config.toml
text_encoder_head_dim = 64
text_encoder_layer_scale_init = 0.1
beta1 = 0.9
Rows from block 4 of the audio encoder of a small contrastive audio-text model, named by matrix and row number. Rows with one number belong to one channel. Each number is 128 + 24 x the weight over its row's rms, rounded and kept within 0 to 255. All counts start at 0. Numbers have three digits each.
After each channel's rows are labels from the 100 clips, of 14848, where the channel reaches its highest value: "top examples" is what is common among them. Only what is clearly more common there than usual is listed. The data: simulated sounds of rotating machines with and without faults.
# convs0: first width-7 conv, stride 2 (encoder.blocks.4.convs.0.weight, 192x160x7, each kernel summed), inputs 0-79
# convs1: second width-7 conv (encoder.blocks.4.convs.1.weight, 192x192x7, transposed, each kernel summed), outputs 0-95

convs0.164:093124134116105134116153150134133110127134137137118115131134139117137143125122100123078010126116109134114081115140142110105131123095144115128110156146115113145121116163113118121106133125118157129116101154056130097112115143133116153124116126
convs1.164:124094130138133245105142138126111117152142123112128123122108116131104118131120125134126128146121141141127147061144140109115133129112108128132102038177088126105129081102148133096118099154117120133106146133113105143134139112122079096118143146182139140093146116097113125123107144147106146118
top examples: reverberation; text has "room"; text has "reverberant"; turbine

convs0.38:108172133141125103132093158119090120109106123123118141158113160129125124140125134147123139140110137116107139081125107092139138075125149130114158127147102158124119131114124139166129146140147127144158071106109144149142145148120146133148119147
convs1.38:110142150124132140093194123102113172120101088185139108143150092113151103141099134149177119126124098162144123094148171141096112121102091150110114107135145126143133099174101126137121146143169141136131123118181147151141117139145133150097110105059103130136119127076137103094135104110124120121
top examples: state: faulty; rattle

convs0.9:121143113136107114113157112138100102098138143113108105142137069108157105117104141101125071128148169157161112050084149093138099081129128133102105167098065114117134142133102114117093118159138135145156096119155141125124159134147117111080114152
convs1.9:095151162149130109113156132077091179146103126129133103100099128140133130113119157169124178127122133120097101113132140152145112133114147169111090102154096174118052122103138168139172081131109131137130119137142107146110137101170110142124161128124133163108153118114141110138143078123116134117
top examples: state: faulty; grinding; rattle; turbine

convs0.189:110161094126111129154121163141126112141116143129134142133124153136127203125136119127123029094118100113136110109111124119129161141110150144149128146156130166166128160168125164137134123114123141148160122200040154148140116136141130136122110133
convs1.189:151114183142138145098181121101118107118117184141134099179166099147107107126069134157170138119118137088156138124165135129147127125119145125133132167170080124130129126129151151105065127127127134150140137102114087159135153155104130149110174147149115121152129141142122127137187138131129133146
top examples: reverberation; text has "room"; text has "reverberant"; clipping

convs0.107:123155118137130101160140081142076078129134127132139094137109095158160123132115160123120088149103140142173112113066137093166099057099137139101099119124062098096150160114121131122131139141138114101162074118116152132125141134138130134107133156
convs1.107:095154121145125130075186146075100142124079109200119151121149142173145148118132097130149159119150132161085103128133141146166119128113128138105102142142114136093068119110111147137127127094161120139154144129143124147098135103134115123126183104093160151134117127054132136142142108133106152133
top examples: state: faulty; turbine; grinding; rattle

convs0.11:116117124137131117134107089132167147132144092126162126142173133101156093108142125138077162070126153121152130126115146108159134103136165144138137120128168088143128134139082178127131117176102135123114130044100125160121116132108151136122119137
convs1.11:133099112131115255111132142125117096147126109108118107125115108136120129123126136138138148117122142132130158063167149133108130126144110117147127085169124135115116071109113148103140118140126104116129135144157135153111132108129090117134144145183112130094132103098087121121104136141087147125
top examples: reverberation; text has "room"; text has "reverberant"; machine: gearbox

convs0.124:158148133137145082117147070167102120172131116138126151129147140101141136106145145165136114131153126165128118107145170094131130089126136117108134098133102091130135104116180154168134120106129099084127098095115127120090137114114118157108144074
convs1.124:096106113131136113168166148137139124056171148148132113082114139121124105137119038148113154110074102087133080127083139145097139127118126181142159136126146131114119126143123137106109112111146133121112144065119091118107132142127157113106134121135093142149138097139135146155114198107137184140
top examples: muffled (low-pass); quiet level; pump

convs0.39:153146135130137115142189098155151130186130124151121187094157123136123129123186152094142128119173117141139140130159114139102106162151150127109128166137125122144128128112147093162134117097097095121129122141126088143116143114137116137157179117
convs1.39:171130152174130121167140154112147131108143144148126122113136102118120135146144193076116125152092113113159107135149148113093093124221116101130186139123142166107123166164142146124131147131087085123106127112119131116192149082100153115140146145140092121138141130171172129133134137148130145131
top examples: muffled (low-pass); piston engine

convs0.102:115133143130117096120095094136121045133122128135090093125110078112124127118116147137105069086100160153124107134089144088145071071133108129107123118156063157111142146127120114172121087153112142085131118128107127178124132116137124139130131146
convs1.102:092122128131131143128133102119129161127108080140118153099147163153080114123147098131176139157144134134101088114123145131115146164126125144125082135131144093109080130109153144112097144103118107108182144133172120168110156138186114091122159108098117150105119123094108117125126117151153127150
top examples: state: faulty; rattle; grinding; electric motor

convs0.100:148118118121090160098110110144110145112130126104072116129131138183119119145116102117087155150103135092145127170124118126114127118117134107169135108102127120132143149133088066081111112096151135094088141156135153103111134122088127113112125100
convs1.100:124079098107133142095126124204115100125125149124154092149143110126082121140105081121125106131114103123118162124117099176088112107140119136149108145171128112139152119096105126076160119156138131114127136122121110106143109116105087135158107129165109105155140127144131109072115106146086113124
top examples: speed: slow; conveyor; clipping; text has "clipped"

convs0.148:119085141128131121154086148118114110116042151134159127145109083117105090124119142123063133116117129122131124107144143085136079038113152123137150103113130121121084130141138140068114130120109142129154092136144128122129130131122071134125142128
convs1.148:143136104153116140169127069125112123123114130133100118127140129118106123114122134120075129106176117136148134117137111070163096095126090145155119121156067127149175141097121139146153177144121106156119162176118129153137148163091142155168135154125109135087153133146147141137131110127097133150
top examples: reverberation; text has "room"; text has "reverberant"; gearbox

convs0.80:130125111121108127122131117132092138153136104125111133134126131148101104120147106118139171157140119105118133154142130061091081139136133117128107076138096106137143110117114058143146100109096053116087143140118149159116139129102126132153133127
convs1.80:125103122134139104151123153139087092099134145142158090088149160129072131155133119102105098171079099161103122113149096124152141125194128120165159100156120152124129129154116131084145114156125144122122126141106161104190121088116120092113101097118139111103111113146161121126132132119092128104
top examples: muffled (low-pass); piston engine

convs0.175:162103144157069099099150121131094125076138111094118111092136105139158121118106101145106126122121142109123141101129064063092126114139121128090127079130151085103150120151119064146135115109125082130114159128092137138160159104077125126143097151
convs1.175:121107120129135124105139109177147108149091156153112108135131190125104134104101139152110110145129187119154147139116122125176137100103098149103130141114139116170135086115091135159098136126116091129130109123107138103150153101155131157183117133092195106100138130090154148091143085142108161116
top examples: muffled (low-pass); piston engine